From a checkpoint of a small image VQ-VAE.
Model: 11M parameters, encoder arch vit, encoder norm rmsnorm, encoder layers 14, decoder activation silu, decoder widths [64, 128, 256, 256].
Training: muon at rate 0.0039, batches of 64.
Data: 145000 training examples, 1.2 epochs.
Rows from block 7 of the encoder of a small image VQ-VAE, named by matrix and row number. Rows with one number belong to one neuron. Each number is 500 + 25 x the weight over its row's rms, rounded and kept within 0 to 999. All counts start at 0. Numbers have three digits each.
After each neuron's rows are labels from the 100 images, of 14976, where the neuron reaches its highest value: "strongest on" is what is common among them. Only what is clearly more common there than usual is listed. The data: dead-leaves pictures: piles of overlapping shapes. In brackets: how many of the 100.
# fc1: MLP up (encoder.blocks.7.mlp.fc1.weight, 768x192), inputs 128-191
# fc2: MLP down (encoder.blocks.7.mlp.fc2.weight, 192x768, transposed), outputs 128-191

fc1.700:460515480553516501465483531501529486489490496530511534508520520486485508547485441467522495523499497500481489528466514508500528532462488490531498491484469486505470512494515480465518527478481520
fc2.700:527480525409486497524478510524473492514498500507460501494479532522492515455534506542484509491493493514508539469515496483552514492526471499489505487507488501455515475518496525515499453511500473
strongest on: dark (48)

fc1.631:481525489519523526493530515502539452477514498525511505520543490492512459511505531449462489501493532461522505571489454506509485489468510505515524547535492479473544476518504499495468491514494449
fc2.631:510501509475510491539486511537454475525523489507505513471462523514517500495450476517497512492515498553514475484511500464550514483496475480458452494469507528518482462507486511477543514456471520
strongest on: warm (34)

fc1.618:480530522517499489503514510517482454484526474524499513492514527494502503491516503465483463514525501494470479485523519499559516524526489467503506488503502529479502558496518484508510474525491454
fc2.618:483547510500497470491493472491481517490436500517513525509478467505480502510493466545522532441474500507503510524476485475487518501475501470532479491453515516545536489491499544472536456470474508
strongest on: grey (51)

fc1.108:534527501517480486490486509490452512493498526489515466490515494469490514491526538514447528518498508486459503538516498577469463477453513479468502466511529476493506486551524529524455486548486458
fc2.108:499442488495499504467506465535531499500497464476488532508503467502511476520466458490507517526518519533528476494483532422525497448517464505509516483468466521487506518493460444502501502515529497
strongest on: earthy (60); warm (34)

fc1.404:485525510479531491502485512525483491461495490479533492509513506481457488496500518563511482517509525508589512523495490495457505503531504529529512513523494502517567485517528525480496522498442545
fc2.404:509485514489455523472502460501517499535520521489467525503525468518472504463484504514545512508511466499487496519501508496537503502443517492511485509509486515497457496484476467487487500494508475
strongest on: pastel (67)

fc1.676:509511507504468527459521493485488468473539445476543493518546510501515526553520504495502472519506537468523519476493506495517480495494518539522539502553513530478538491488518523491473448506529498
fc2.676:456472518506538506506509460524502446514498524487520554487529498498473510483477501544503549504509479534462504504510509502477503498505492481488506484435481531500484474526474500465482540519476501
strongest on: pastel (81)

fc1.239:508478499508494517494502551527507500512511492507477507539523517524506507524511511489544524517509480538508517472490530480470494463519492553500493521479482497476509496482530507497532458509500479
fc2.239:500489499496513495498505446469518490520536515514507463481500521519520524500506494506523489549530493483499499550489516497517495486484490477508484481482527534489522522480485526471459514536508500
strongest on: textured (75); dark (39); warm (35)

fc1.99:460477522519491520482483545512484499449505497505480482496519528463533477530502513517524531478513478470531539479511484537503473519513470463515497450534527465532539527489473508510491499472499477
fc2.99:510532497473487542525536486483511505517496451459525479545506452507476517506542437499499466499486488484506451522510508495490462492496535504490505486497462495510462454488546468497480506525470511
strongest on: earthy (59); pastel (36)

fc1.655:451534508478525528528459542489524452516511509469492467503503522489497552473456529509493469518523540503486512511529499487494521478490517526512503458555503487541505513519473479503475504498489471
fc2.655:542511519468456507463530486508460478538527469497527532462495446511525463487513482541517547486483455499505486490485459508532479489498513506515501537447504502475468462495483499463514471494491482
strongest on: pastel (48)

fc1.181:497498490487521485478488513514523485528491494470524508471487526496474500489493532457484517494495487495487433517502528500510532490513519511481541452506487493526456477506531510480483527518519511
fc2.181:523495542488511518539531484449459531494523482510486504490502483481523506513524492552505483499495542503519548488487496489499476510487518513485438532491492500507541485497501493478526519495469489
strongest on: dark (39)

fc1.355:488488517467529496504469524492486519444509486521530510511513532490482460532501562556459480474513509493535561497470509526514500516525496493473522472459496502497594515517539549493510522513499507
fc2.355:492472495541488494504506518494499503541468525484480472488501481501494540471519448501534489542520469480519441510499522509497488504480513462562494473550514520465448466488509459501527505498502483
strongest on: earthy (59)

fc1.62:517476501492508494525478542518527488516438493491533492525533520501529537528487497492492487526505481491504494477524513479533516534442520523483488495507502499526530494523473500494454556461532508
fc2.62:533480465455471488504534480518485528496554501543441459493522499496509477475488483519507497492484506524498501487536509500472485470580482471462516503482513513519466499507505517509493469505498477
strongest on: pastel (63)

fc1.521:493461492503488432492500503501537496525461508453497498474513536482474536507479474534496516510488452519472469480523477511462473538462503489485465523498532485501511472464520490520557522526523483
fc2.521:460489485507516536525478499513458532466544479533525533564513512537511503477507526468493503485497571496498505522497499501516524434537462531481539509494485519516498531545495518477470483490479527
strongest on: large pieces (61); grey (53)

fc1.420:488489491469508532504502462526515483507537508487498476534486528438531486453460469473524496546533507479457503445538513438545504526495466513487518478517500499484504450479489495522504473496495510
fc2.420:482499497491493474507502519521508519524461529465535514494474484504473498520555505498489505500473484530516476528506451510461501493508523472501459512517490514540507528540489502504522489483484506
strongest on: cool (45); grey (39)

fc1.589:522457490513534556480456508512493489518497438482531494515530484483490565515531500466518435539465526496491501514491529464493483487504508508499524467465481483524512494500489458488447487526489474
fc2.589:504513520512482458519486483492496500493487552482466487493468510491489441506433514487467538457543473534490478521500439530505507528499490503495508508531475494507472513494506528494519507447517517
strongest on: vivid (52)

fc1.253:475537488538492577461501553513510502531492452503474501495433499473472540526554536500527503506482445488466465517503485523496520530498485514500528499511479488500534551559479490488517491483488531
fc2.253:473467533495503404509500445559483483496450523516506496506524505497533443494456497503456483476526506518534519510486474484512513444459503483504492500497487522518467472492455495495495468486493467
strongest on: pastel (44); vivid (38)

fc1.24:519504495513453497501486458511486499498495542479456495494501520512496463512500494492500491521488520520527552501512511556469470501464498505478516502461514520496514558512546428498486480512502482
fc2.24:535473521482500519508522540501498461528503471510512484470480513462529515510531522549456521460509489493489477456531525509505553519485522508546456507492455516526479511473521443544481515529512511
strongest on: dark (82); large pieces (72)

fc1.120:509524532479502506508501481499511457518536523529500513481475502524542522474525476513485540512523534531511510500560481486540488493476493500512488497478499464459515459532485443469466460463514499
fc2.120:505472475535501487476499507508503538477416465505497483513516524469473480504468526469536456493498469493544484527465529483479520483535517502482524481526501517535494555495504512516532518532516522
strongest on: pastel (61)

fc1.475:528492510461489480523493465503484504505502553478552495505510482456529507520528484540532509469531504504515485539469493521493501523520531511516448478502511495556509510537547507493502538533473514
fc2.475:500465508498490516515490505519498480515510461522525511511504520501501494497485481464491466494480507506496478472525536507494523521504433479527534486514469489474489506505470494500515448471519449
strongest on: warm (49); vivid (40)

fc1.381:472502501535485498495499552471510550465459515475514503498461534516492508474505507490496536519462517544470481528481470469542486507501468481490490509544556522516486473532532490504533496498544501
fc2.381:499435486517504505482456460516491493514490468524500490525524474487500467464450494515495482473502524421512538499500551505470480491501495527522517504454485476462513513485489523485508498553495479
strongest on: grey (86)

fc1.587:538493498483490457521483475519475506473499515511520498497508518493512470451515482495477506480516543526551495530474491551487498544502546495502501526478495527493508540499510500512493498509449520
fc2.587:491541477523529549486524509463474537503498495484518518508506478478450515564448495511554466523499477439436480518518522466499493483516469479508514477500499500494496477489454467531522482487498511
strongest on: large pieces (62)

fc1.708:526498470504421531523488542494482515538507505476505486497499474497542449461507514543458470503495503514491502485458461452517490488437480507477511490499528515475487489576458526514485480476534514
fc2.708:467500512490526473485509488473513502481503461480530530515515531489473526519479504471487536515527507481498500534535522577509506511563531469498491509479491465516531515442505486473480464551477502
strongest on: dark (74)

fc1.673:495482471467495526521473546464495485502514467470491518494504444506482503533498471490516515473497490440488490472497513532518488524534507471497511495454547456471503483462516487488502527442522489
fc2.673:476526520506509511448535507518482514485526508512488501449512521539514488477558557467517468508431484513489511531478497534473490520482501533488512506515479549533539497508528482520489512504528512
strongest on: pastel (90)

fc1.263:475499489492504466510460477488488505449502494520505470541465514512517540439511536486470492549449482491509507525522497538451482479482514522473502502468440487482497492457540523531465465534511480
fc2.263:513506510488524520491551494481500501502468500454478526459505481480487443520441474516490521510516550524488521487498503467512537507508497513492532498488499477489512499506470509505522537459457547
strongest on: pastel (55)

fc1.245:468474518551512548509525526471482502493568482475507531536529484503492508518494533496487480499508462506496472504471454501545536486486494504528473488524506484478535488473490457507500548528473504
fc2.245:503542444498492488508491502529488487496489517496506504503448489501550442483473482516517507519511490496496486503502518506501461535499465484475503485501507521552444475465543551454519462506471499
strongest on: cool (57)

fc1.417:524471450505494493478495539527539527516466497517503500472485491512493479480534500505460477531489528450502507487483525493480480474522496531513514482498509550520556499457544516526479494542546488
fc2.417:494527492477500500549526511518494454469493506498508530483489471522474534527435475523502507488529538537512487504499498541485521519495522482492471554492474482514464495480528461495503528485522480
strongest on: grey (99); large pieces (67)

fc1.398:501510515527464506512504490510520443523450466496513486536515511466453490514543500503475518526493488502518457468524522449483559484475540497474531510498487445451510483526522468532490461492503500
fc2.398:502482530451525476520518505448501511492523515507491490437475462531546467484479502528506471471485531511513559535458502548531441492507493473505488494478519509532506509460465536437498541481503541
strongest on: pastel (57)

fc1.296:454479530514505522493455518496469513532487554483479465489479507509509487522490475501447503535528494512499450521551495487477497469515463477457552547509482513445501504555445501517466503503491518
fc2.296:498496437477497472489460477502521470494481447520480498478473494486512493521530521496499500474497518469486520480478479451499440548524545517542476466470531486552487532450532499466539506503483506
strongest on: grey (67)

fc1.659:507514504517492525496505511440573541530538484492498494497516540554481526486510519501500511509506485516536463499501528501506487504503540465500557549525483463523501525470486518512504536503484435
fc2.659:510529497503482489494472499540457437522514530518483496485431460491509452528534484533501461516463478468494513507476478482550488487542447513465499462469502517464470505526539480459502500475501549
strongest on: large pieces (64); pastel (45)

fc1.326:497535534470474460533494481520512476498513504520492483497492482531454516470505526481497505490487519495485469495490509513512479489543460498541485486543518554515514514519511485480518497543506505
fc2.326:456494460463523526546517470511496523492478467504458515477465522513473502493477510491534569500503505525481524541491466489491505473490490480484464485490517456501483500470526496506519509494467505
strongest on: shaded (79); vivid (57)

fc1.705:490492535516470475480501492549539496510559504481499497499536506444485518506495492506521458508482511512524534480458486478506501474479508493527523499476478530476556519504512514501524458464494520
fc2.705:517508525497551565494530450460469510503462512556472476480431471491500508521529488520535532492499489503484500521526492513497480492522509499516464497507536522524466525500483445462481493556498531
strongest on: dark (77)

fc1.553:499498518477498516510466497484494509500491529570506509471479444500507505494531510517507509485471518505476491527478520500496523521479535510466508498526495521498463525494537507541494499500504504
fc2.553:488469474493519512494499502470493469529535479473510515492493558502474527508458508483515453504497480492478483469509513518506521484490468518485514510479506498509552449519473461438499501535509485
strongest on: pastel (42); vivid (34)

fc1.731:506533483498538454538489464510490523508528476509473472506497536459515455496498467516548514522504520464497495485525460540523486472463513478467462506477501497482493495485481511520468502505481467
fc2.731:519514496475485550477516483449484499504501526506469526488504449490477516484462545494452490469510505537503539531455526473493490530541498483557525482541488480508503511511515517514502495486491519
strongest on: earthy (46)

fc1.366:491508492454456533487514455497468500547524493486529531532477472513461454477468512487499505499457503506517498497475521472494513484514509495497483482501541508519533493508449499488538466477516511
fc2.366:485473515517531523526452530509513541455489526527485485482476496493540504536500513518543481501517474498448488535535517519499477538514486485489473490455491504512456481509545488517496529505505537
strongest on: warm (37); vivid (32)

fc1.315:498532474518464483485470533496511424543484463495498479520478513519516503499507453509490519531539483515490522470515491551503508457486496522511538493494520463510480473475506525512526503512525531
fc2.315:503503527500453469527536472522499537496505498471454480453546470484487475481521544498519486451480502469506454515530485460511523457517513462454490490514507548533518485514505477499512505503504477
strongest on: shaded (83); warm (49)

fc1.594:522527489515475510518504497527533484488495520524457486504517515468517487483503514493478478524464461531531471504487502484531522521517467490526537498528498497458464464500512487492513523454466492
fc2.594:511464497497548519486482488489490507482493476467538524510480521528468537500445499504503511504511504502483570479458527499546473489474532459495487494462496481509499476479513527455490491497496552
strongest on: textured (65); warm (36)

fc1.12:490513537489518483500484477531510491544482537493529483487532487528450497493501492464505500518512473484491472528536517467518495493511491516491473471499462507464512480487497507484479499508510516
fc2.12:527490471489480506506517520493498503523504479512473487518495490475560485485500544537508482501477555518520489487468460550504492474465488477507493528476542503542492501480469524518537521496462472
strongest on: warm (42)

fc1.129:477545531538551477526529488492493483467509484521509497557510515512514503501469502492550492513511517500532459515494457484515468481532504473521451471487492513481490534494531535500500541470443517
fc2.129:470444489508449528473466518483501522485452510487499520485460476522490512527507497478483477519501544525514555519457496471494520508467493513511518503492477471538472402485503478505531431496554529
strongest on: vivid (100)

fc1.84:517481489454460505508486528508428502526483499491510488522479491504548479481464485512533471563533558529466436531501515492502495486487515497483524522489481479502524493504482509485504474496517518
fc2.84:506540553517546483500545507500513515493525504478494529448567492498469500496512515532471560472512483509538533511524460527464497499497528489504477490517497473470492506505511486543515519504485490
strongest on: grey (67)

fc1.523:478482493502446502470519509510549523494499518505460522481447526455502492509512494509516506464498514527537507517488488525462526497485496515502534527503499497520537460526504506517447492528507487
fc2.523:517482505529510469488497528526471477536479493483482506499510487527483496467482457512495544512486440502519492461512495529522471555493515490518455509526453487490477531494521502464517465456482511
strongest on: pastel (97)

fc1.728:497489481447489542541532492477472478511468463504503492487490506488495478507488481466491541538486510518517539491529517503491521512515480518458534461472534502448471474478480488485472403518521534
fc2.728:480512479543508453471530515473542478477501486499494474530518499487515520500471522486521476481554512486510489497488520495489466493483529495532486513483476526510509526524531541463539579493482480
strongest on: pastel (58); grey (32)

fc1.754:546507490538516525476534503483511479500479510506498508454515520502491525526479494457496494539484503486527509527478498485469502512506527491459459514492507493524507473447499508526537487462495506
fc2.754:479533539463474456513541507494498477524508517490504496505511445504478503486579490536496500447457477487470456492518515530519496483465522476521544450507490495508472486511498522496498485512525538
strongest on: large pieces (62); pastel (57)

fc1.462:484480444547478521511486513487485458542499523500502549515485507484496488524510449429514490459496454502548504525485501514464514447498498503493520480472501506503503526509529542496507548484502495
fc2.462:487518544488519454488485487548534534466532450500482490550558511535515510494502518538489526504506490515479497453513486447514510534545512520485538474544546478509512498507499504505517450482470458
strongest on: warm (67)

fc1.258:525498492516490530498494506531507440494492484519529480544518523504476519476514487530506529460475544518525508508474503524514504512497478500509457514484516498504469492474516513504478493497558496
fc2.258:490499513518496510500499482485500533507492472489497518475513496521482464535511493543524479529544506477463503472556528488486494446521568500511537528475504488519513525503492468503502465479479501
strongest on: grey (69)

fc1.349:487521530444538498511457525533540430483537505477495507493491485480524508516474508508536521517520466504567507527540467496504493563510511532503510521503515525529467502478495512479466503496515502
fc2.349:520515483529473508538555498467492539502501467501522487507474533481461481486492492474493486494502518463456481461480522479480514444465498440503500471476482499479519469538515510485549511510534469
strongest on: earthy (44)

fc1.174:518531516509521485474529526522483473538501543533482509522472541516506480471503505544514493483507486512562511499498498432492513536506526471492522503526513490469514556444510553494504506496519492
fc2.174:534475490525504523470474460504488535480550489512549499500524432502502531491501539485485507509502497487478512481496466524500490462459468487506454528493487503500430475481536518496478482465470514
strongest on: vivid (44)

fc1.721:502495499496462522530502532521492480543505482465469472481535471548539474494512504484553538489512501499457477542534460501477483494535531439477534460518511516506547490493467505466491533512498490
fc2.721:455510520520514504500493486466458508527473501473475517479480498469488524505506491520470520504506485468467447509463526503475504503482530459508469502520493484510497520507569511509528533507529528
strongest on: large pieces (63); dark (51); vivid (47)

fc1.223:472530477496509507498460488531497551509495525524496474514504510520562482516509512532469493522476507520529511510530472510545479540485487496458500555478478517491452496519467490469500544512487472
fc2.223:500440487546493494522519527473537471489514498485524467464502483506476550511557512468514541503521508484492498505470541488479536465464504504517473477547495481513489522487503502502496469467498516
strongest on: dark (40)

fc1.547:508487491506506508512529533526524486508488457519434526520455501462542483498490479496478522507502506487513505511506509471514528494527539507463484482458535482557488497529492504478473545536487491
fc2.547:484505533506478502502468504487479534516512526545496493513493516520500493505506495508540493528542498480509502492499515498526465473507490522481525487553470494479514532484562512497489477477506550
strongest on: cool (56)

fc1.625:536476487485523535518463487497477479488497457466475478514489507455500521518458438499488490483492516473516488465522540510481507520446507520500489540519497445483507488468486497508497530505518502
fc2.625:479490502563469441482487510498480510522511511527508524526521489517492501472520516487478499516477482520490525539485481505522541491553536487491521480503491537547464516494489501522489493487495497
strongest on: grey (69)

fc1.470:537523479458494498504480535508497509518485493498524486491456481516503483485469472562547507504520487457487484498505491500524509522497487465519493474503503541508501522531514466518466538515509500
fc2.470:461485550513503503487500487511516481483529521522512467522528494522493524525538517462466474491515507531478480504530496535513501528511486492506480553450490448513544494501476556537518461497532455
strongest on: grey (51)

fc1.193:487489493485491464536513480469515499502494500509459510524482508532511496469492481509492478525521524495484455466487478477535505527461504495465517482480527482471568530508471470476529478478487518
fc2.193:501505513510524532475486521525475514484479492519524499503559490459509487529501524494507484497476473504527497525513487523465500464538459485531492522509488517500451493520501531525468516536498503
strongest on: vivid (40)